config = dict(
    model='spectrogram enhancement model',
    n_mels=64,
    hop_length=160,
    input='log_mel',
    activation='relu',
    widths=[96, 96, 192],
    blocks_per_level=3,
    attention=True,
    init='torch_default',
    residual_init='none',
    adamw_lr_other_params=0.002,
    steps=12200,
    epochs=10.0,
    adamw_weight_decay_other_params=0.05,
)
Rows from block 9 of a small spectrogram enhancement model, named by matrix and row number. Rows with one number belong to one channel. Each number is 128 + 24 x the weight over its row's rms, rounded and kept within 0 to 255. All counts start at 0. Numbers have three digits each. After the name is the row's rms in percent of the matrix's.
After each channel's rows are labels from the 100 clips, of 14976, where the channel reaches its highest value: "top examples" is what is common among them; "band" is the frequency band that holds the peak. Only what is clearly more common there than usual is listed. The data: single English nouns, adjectives and verbs, spoken by a formant synthesiser in many voices.
# convs0: first 3x3 conv (model.mid.2.convs.0.weight, 192x192x3x3, each kernel summed), inputs 144-191
# convs1: second 3x3 conv (model.mid.2.convs.1.weight, 192x192x3x3, transposed, each kernel summed), outputs 144-191

convs0.174 097:154129127100120167098139102137110082152125149091104131067108129157119188118142086170118134106153080116146140109153104158134100128103139131159134
convs1.174 089:141118158084102154126117182108128138136108174085118132156116140140141173108162110142138161120118128156147093135142126122149112135122109147103093
top examples: /ɪ/
band: 250 to 500 Hz

convs0.63 096:139125148111144130115146125095139118109166100101101141160087145143113111130120092141131157080154122180101085119107146108119149111160112175163112
convs1.63 092:106098145126118057155160157147142153124147146097140069116179145134161157115132111151140141169123093136073117165132121115130132138136139134182175
top examples: white noise
band: 0 to 250 Hz

convs0.129 104:103102098156127116128112086147126105112138115125119096145163157107133125097102117147139125129141110135104129121171117109145116117119118149173098
convs1.129 113:133112094090134131191142134171128124123143101122139111128139080139147115150106128126124121134094154139130111146093131109135135132174141149137104
top examples: thin (high-pass); white noise
band: 1000 to 2000 Hz; 0 to 250 Hz

convs0.49 093:145098166185093135132137175119158078134078129099119106109145146147130145123123115161156114168144154144138123119122137147113145092187152111106136
convs1.49 101:113138131118125127149147109131125138166153062119135131091113102112070117130149110089135140152138107102146154110104138126079148179131136109154075
top examples: white noise
band: 1000 to 2000 Hz; 250 to 500 Hz

convs0.142 104:083117150113109097095150169087163139130092100154118143094126174149151144153130176125133148093150144121111113105086167125121145140097162148108121
convs1.142 100:157129150125164109160134134087142117120130141086140132087126089139157090141132093157081127129090107140148180168187165136122138120096182119112152
top examples: voice: child-like voice; /ɪ/
band: 500 to 1000 Hz

convs0.3 097:122144134146116139158108115144130131109136083173104113129102108144126134098116147143138119101121170127126145068119137115119122117148129070155158
convs1.3 097:107120136162150145181140138127114120142086118136105137145126104166144151133137108161148147098169141103111082152132151117097147159162145115126152
top examples: /u/; /b/
band: 0 to 250 Hz

convs0.12 090:168140075134122131155094071148110098121122167083142147140094105122140082102113109118136137125139125169117138141152112139175121106110151119151137
convs1.12 101:132113146126146152194116166134091095121107150139125146131151110140123131124124160100162144152105134139126116198084142125145160113123102127148143
top examples: /ɪ/
band: 1000 to 2000 Hz

convs0.57 102:145124121136100152102140113107162145145145110120114137121184103161100117094141089061156135143157125156138154056103085132109142121124125167121108
convs1.57 099:136123127126086122129121126125112143174153119101142100134131084167103111122206098124139117159121155135146117180081105113118107121145133135175166
top examples: /ɪ/
band: 0 to 250 Hz

convs0.21 095:111094181141131147121174144109071157167075140114121107130128143159152106126155151152125170177167133126125132144148134116134118136122152139116143
convs1.21 099:155159125097109159168097181141089137117127121104156102157167139132143137132108114150117130130102121110107122062137104091105118099138142157116105
top examples: muffled (low-pass)
band: 500 to 1000 Hz; 250 to 500 Hz

convs0.84 097:105138113121129117084122151142164146138096133144138108130146146188111111119136115128129137135111170105137144097143088147137119123123123122137139
convs1.84 107:119117136102098096121110097096120119101160125158132145148129101148187146158131183124134197105107116130098097141182121121082118131130142147126095
top examples: voice: deep voice; /ɑ/
band: 250 to 500 Hz

convs0.43 104:136091152114201128145123178140180110168119164145113140121126131164090129113118150119101101109095121113124128168115128102113145133167119129126103
convs1.43 102:090156147164107117115094101136146116093087103156131128128172156144141136119143146171139139147116099147093116110132093084076142114110144127136129
top examples: thin (high-pass); white noise
band: 1000 to 2000 Hz

convs0.187 104:118113122066106109145094136171105127141148128115083141125179096113116200127094088089118108129159086096130085133165116134128130172152151145140117
convs1.187 097:136096123142115115113133077135115111115104118110140141107146126109144136106142114132072153132165123087099133155132130128152063160097114108122164
top examples: voice: deep voice; /ɪ/; /ʃ/
band: 0 to 250 Hz

convs0.141 102:147143135121092100167154078116143138102112134129141169165159128130142119096128141125089121150094112101133121140119133127108150165158122087155138
convs1.141 099:177115102114149110092128159140131160150148079092127142086162144122148133170102117128134145107096126172145141128149134140111107114108149183156085
top examples: pink noise; thin (high-pass)
band: 0 to 250 Hz

convs0.77 098:152103175114113132122163122119119078140131092117125092146129146121145094110138146122120160104093104119107126168134137081138097126076071162147144
convs1.77 105:084112100097109122155109134122129103158104110122123128141064119120112125087105134088140165128078165124139112106160133129130121132135133126151097
top examples: voice: low voice
band: 0 to 250 Hz

convs0.188 097:118131193140126071149132178142126115112178140116083122145142135140126135155161145109136163128128144120121145127121141113082137137141139120132099
convs1.188 102:101148136126158121132151130128070136101124156107120106132089138126156119104125113148130119145128113123116096113109130113148088093156143132147109
top examples: voice: high voice
band: 250 to 500 Hz

convs0.121 094:156143158098085130108106149118144115099143143130116085145122145114160091100111161138095153133085112148135178161120106165123098124119083143089114
convs1.121 104:145118155113102086094103131143136159145175120094097116102131095108154113162117154106141157116120109173131141149144142098128091101161121106072109
top examples: /ɑ/
band: 500 to 1000 Hz

convs0.158 090:130168110148141131093098077118127122089087169111086129138141149100122100120138112127109135131133153127083157160102127168144129135126127096108112
convs1.158 101:130143127145115105149159143149136132145139102158124104108099101120141105152164122141147104118126097135090168155127113117186132140134124132127138
top examples: voice: high voice
band: 500 to 1000 Hz

convs0.36 104:156127097116090128154106095121134070110122099120144135128113125110167159127150120148138164111133079136112143148138126152161142102117161152135154
convs1.36 096:113141115147126118116162143136099157161170179105080111110091146134138112123113159106152182135148125149093131119116087081104156108141126120141093
top examples: /u/
band: 500 to 1000 Hz

convs0.124 105:141082137098119117121127128129121129115083110138126161120177137167096152136091108113139124131127110153115113171138107114127099136096144147129145
convs1.124 109:130166143092118141149099149159159122101141122085148119103132099156168105142088125166109155123151134186141141155133157139091107117132113130131127
top examples: thin (high-pass); white noise
band: 500 to 1000 Hz

convs0.72 099:132118135161138108140149118124127100106076125132165160090122113173104102107139135132123094103142128167146133092072136105093142096149174138121133
convs1.72 101:127114135106114108131132148178115149103146124136146100133140143134123124145113140145152167130113127147136148069143136096114134119118138140136149
top examples: /ʊ/
band: 250 to 500 Hz

convs0.181 102:120139140150102128138146125164124154149111113169124130163049140118134144135165115111099141129106139106159108108110099172140109121122141129154092
convs1.181 109:092158131135121156143125140147119093141140108109161112136127154125112132157102121124096087129183108113167138183104079120183080125108136142083159
top examples: /b/
band: 0 to 250 Hz

convs0.130 098:129084153144129139077132130121110137140110169106129137103098130117141192118141152142149162148120111125138121124119161149144145117040137121118134
convs1.130 102:104101121139124145121137121155134149096100162130160127137111122105087131134133139122142132149126118136132139111116104138125163155145133125123142
top examples: /ɔ/
band: 1000 to 2000 Hz; 500 to 1000 Hz

convs0.90 110:144120154115098119138127181108109108127145147148175141111132100124100086146114143124149156141106113168175151124090122143143153144131132165150112
convs1.90 095:161159115123144116135096164140150138137154097064171148157156109083137173153125140145130175109120158144122161133152173133133098143163081108108112
top examples: /u/
band: 250 to 500 Hz

convs0.119 103:140128108129083130121107098148116117121129107140149139083113127098085100140143139120148105130110117131101163142072133124110150106096141133127121
convs1.119 103:085189143173135146125104124164123199145129125082146143097131107117118146139084112129162129126129115147124140133123152138138151067158115110116125
top examples: /u/
band: 250 to 500 Hz; 500 to 1000 Hz

convs0.116 112:157143105090125087145122106149112094132062114119124131139179143124123108145088103163137125087102121118117139102167106140119154091103122175148156
convs1.116 102:110118118106089107137115125116147102094089111129136149117137144141133148121127147166132164109157187160144169115135116130150111170093134117130132
top examples: /eɪ/
band: 4000 to 8000 Hz

convs0.98 100:095115165095114143096101156144107096142121147128124136150108129115136101104102116112144159133090136135163143110114121064142131164165181097113108
convs1.98 104:087121064171116081116122152156121085100108137109111123136131129145133097149146159154107136152114095105123127129149092127092080127112126131152127
top examples: /ɔ/
band: 1000 to 2000 Hz; 500 to 1000 Hz

convs0.25 100:170152137100113160160162151115161103114116200122093180143114119174123113151109161127104118095119151148115151147122112100117160152075156130119140
convs1.25 100:101097113157138150136134145165124116126129117110119092176117145110107110096169112116137124117162097166108121130104147154109148113178071145119109
top examples: voice: child-like voice; /ɪ/
band: 500 to 1000 Hz

convs0.24 090:084154072129140135162119110125121140149135152144108128125102147149157123122102083155148140135128163085119146145130113088141128139186104139126131
convs1.24 095:115123118105156150112097134101141134081127109133117090068068167128110120163112136094140126132132160172130118113129118142110097152144102130112127
top examples: voice: child-like voice; /ɪ/
band: 250 to 500 Hz

convs0.178 105:115092179132148154109107130131141130129135117125127116093111120129091167178132119150138126109131121111141149148176139134153126168126085137122158
convs1.178 095:140136116140150157170152112128100072157127135124113126142112118102156170103074126118161150120144129140110100126144119141141146125073076126063105
top examples: voice: high voice
band: 250 to 500 Hz

convs0.26 102:095083104166135135168103102178143142111124153149102121121125121116145103143091102155140099092064123093129155169126099136141096156162091163123144
convs1.26 101:121153114140158166083150116133100118120149133167171156159154130108122138109129132137143120115134160137138113139156142177161115095125049118081138
top examples: /ʊ/
band: 250 to 500 Hz

convs0.0 106:109109106143152126127084123119114093097130099087151089113148113107118143137133130148136110133156119151182099126102116114128138147140151097108123
convs1.0 091:160173106140189104149117084142148123125126145134148131137139111132105114119102107148166168087154170110138141090086168121136124132170102129123115
top examples: voice: deep voice; white noise
band: 250 to 500 Hz

convs0.81 103:138137102202157146109139096140142128123103138127139119137169098124122129088178151170126112149126094160087147102116131123139109143112123108100184
convs1.81 102:120113099153150108126129133077123137127131143137141103097126172129148132162129115092150096117136127122141139113069111136144123156066101127136085
top examples: voice: high voice
band: 250 to 500 Hz

convs0.153 105:123154132090120163115134119068129132143133114120138147142104146077123108136108108138137133129096130115113161140120102136140126126160107130124121
convs1.153 096:105147140108148126113126121129123118148143094088117095103116138138177157123156139135109153110121151166112121131089117134103089117142166150146144
top examples: /ʊ/
band: 1000 to 2000 Hz

convs0.78 100:150108156105121106160192156107085113115100128131162102142115101129176132154136118113097140082140175094130106107171158075115153133109116140148159
convs1.78 096:125160085096092108163117098091140086126080186142133120158141131116152135120107110149182170128155123145172129133131091142158117127116143105144158
top examples: /ɔ/
band: 500 to 1000 Hz; 1000 to 2000 Hz

convs0.39 110:117182091167117111146109173121142119104171140135116151115123185121111174137159128152158135117110129112155136122140121112117067193131139139119141
convs1.39 103:159152132149153153097177105107135166094098170086094159146104125157151143085125163123125120093134155121099135140097126132127118084137108134099110
top examples: /ɔ/
band: 250 to 500 Hz

convs0.15 113:164109117124118111133127153156186140108171116155093109082111143124058175149116144090135102145149163113115093129073139116077157119157106121109139
convs1.15 097:165180179121111133104123117102124125152086134143104145100123114124085137117114091149152128172106162128159150164090102119131149140092147144121150
top examples: muffled (low-pass)
band: 250 to 500 Hz

convs0.104 107:170134108111114174085080084118113105122149131102094141132152156122098108107148089111133118119149129089113137141133112141104137122115103107137105
convs1.104 097:096122134118116121136149144089115131099163111140103127110136128120157116152100125177116116155121121143132186181130121127079144123130137138135147
top examples: pink noise; thin (high-pass)
band: 4000 to 8000 Hz; 500 to 1000 Hz

convs0.73 101:109111170088095137113162118160113095128102140121186111133109111163132094159112097125127153095138089115127177136130137133169140131122129139108144
convs1.73 103:141071120135132157076122135151132125150135145146120153094149181090129148137173173057144155147105152142134135090143091151130151122096131109136106
top examples: /oʊ/
band: 250 to 500 Hz; 500 to 1000 Hz

convs0.132 096:102071114126130063112153211142137134114152162141153120155134125132100121121126121119094165142142135138132075134118081082152161123132120145153133
convs1.132 096:121088073126150129147114142155103100104107149132127202127126139145172150093117117139094145157144141125102110185103103114131138139116132147132152
top examples: /oʊ/
band: 1000 to 2000 Hz

convs0.67 092:108132174151114134141138116109110090097140176139092075167148128139091139130114135143129128088132115154139193107081118150178101133100115123113115
convs1.67 101:100140155118170116076121136144113156104102147101146129160082157134135117151082127108111082118154126140153128157145116163093176177111166148086113
top examples: /ɔ/
band: 1000 to 2000 Hz; 500 to 1000 Hz

convs0.70 091:098136089122125091062172093148126096147113153120123122118172202137096106141115137117145188161111118137095126166073127166146131106144151119100104
convs1.70 105:093131138113114104129116127148136143135149138100111144141090115132146088136132147130119155167073110122108142161151104129118099199110116148087137
top examples: voice: deep voice
band: 250 to 500 Hz

convs0.161 099:150133114145116092128100132164131126088135113131093080090070095114109213160119141114160145121097149116130129151142110102140122167117110152108152
convs1.161 097:155086140116134108138129116125104127150149099097110097144113142087146141116135123144137123141105063109146087103154130118111097106143080123119087
top examples: thin (high-pass)
band: 250 to 500 Hz

convs0.100 094:190136145137119113098099124156093141148118172141124144149141118120166125132098141140068088149099127133146124151112141077158124152124132110098123
convs1.100 091:136134157155148150141127133140183122122112139106117152124184153180148118120092156131165138154091133158147116153130118126097117168121117164155120
top examples: voice: high voice
band: 500 to 1000 Hz

convs0.157 102:099112148145121097137151086101135122099112115156070110110089155141149162058099086102136119146133096153128123181146118137132143156137109098092097
convs1.157 107:079110105133137144097084127120109102122122125109108155152147118106138117113155115120082136122193116096128152142134113070132163108150151131148127
top examples: voice: child-like voice
band: 500 to 1000 Hz

convs0.162 105:140082121182132164115078118113118098099134091146142096104097151136144097124113133172123124153163160076164089119079103106132120139098123122103135
convs1.162 093:079161131084107147151151117072114133144112108139132167100095172119115110128126138152130119107109102123121112110084171087170125151135143113096100
top examples: pink noise
band: 1000 to 2000 Hz

convs0.2 105:129155141140127150137128186137125068112097091127112142126135093163158139126109161140100107123068179104093103144120144102121121115127133151160115
convs1.2 102:107151130088126121141076095195135130138131134131121124152169126095097141130142134103147110128128104108167155135105123118139125124157088094134122
top examples: /ɔ/
band: 500 to 1000 Hz; 1000 to 2000 Hz

convs0.97 097:160125171118128155146135106136086091162123134120144166133118126132116111138147137126121143094109159112124097116110098169115132154112109144146131
convs1.97 100:103113175090141156093138118139117130141128099157124119137099121138082123087113133129104104097144101115100139148147093115087134160107114107091123
top examples: /oʊ/
band: 500 to 1000 Hz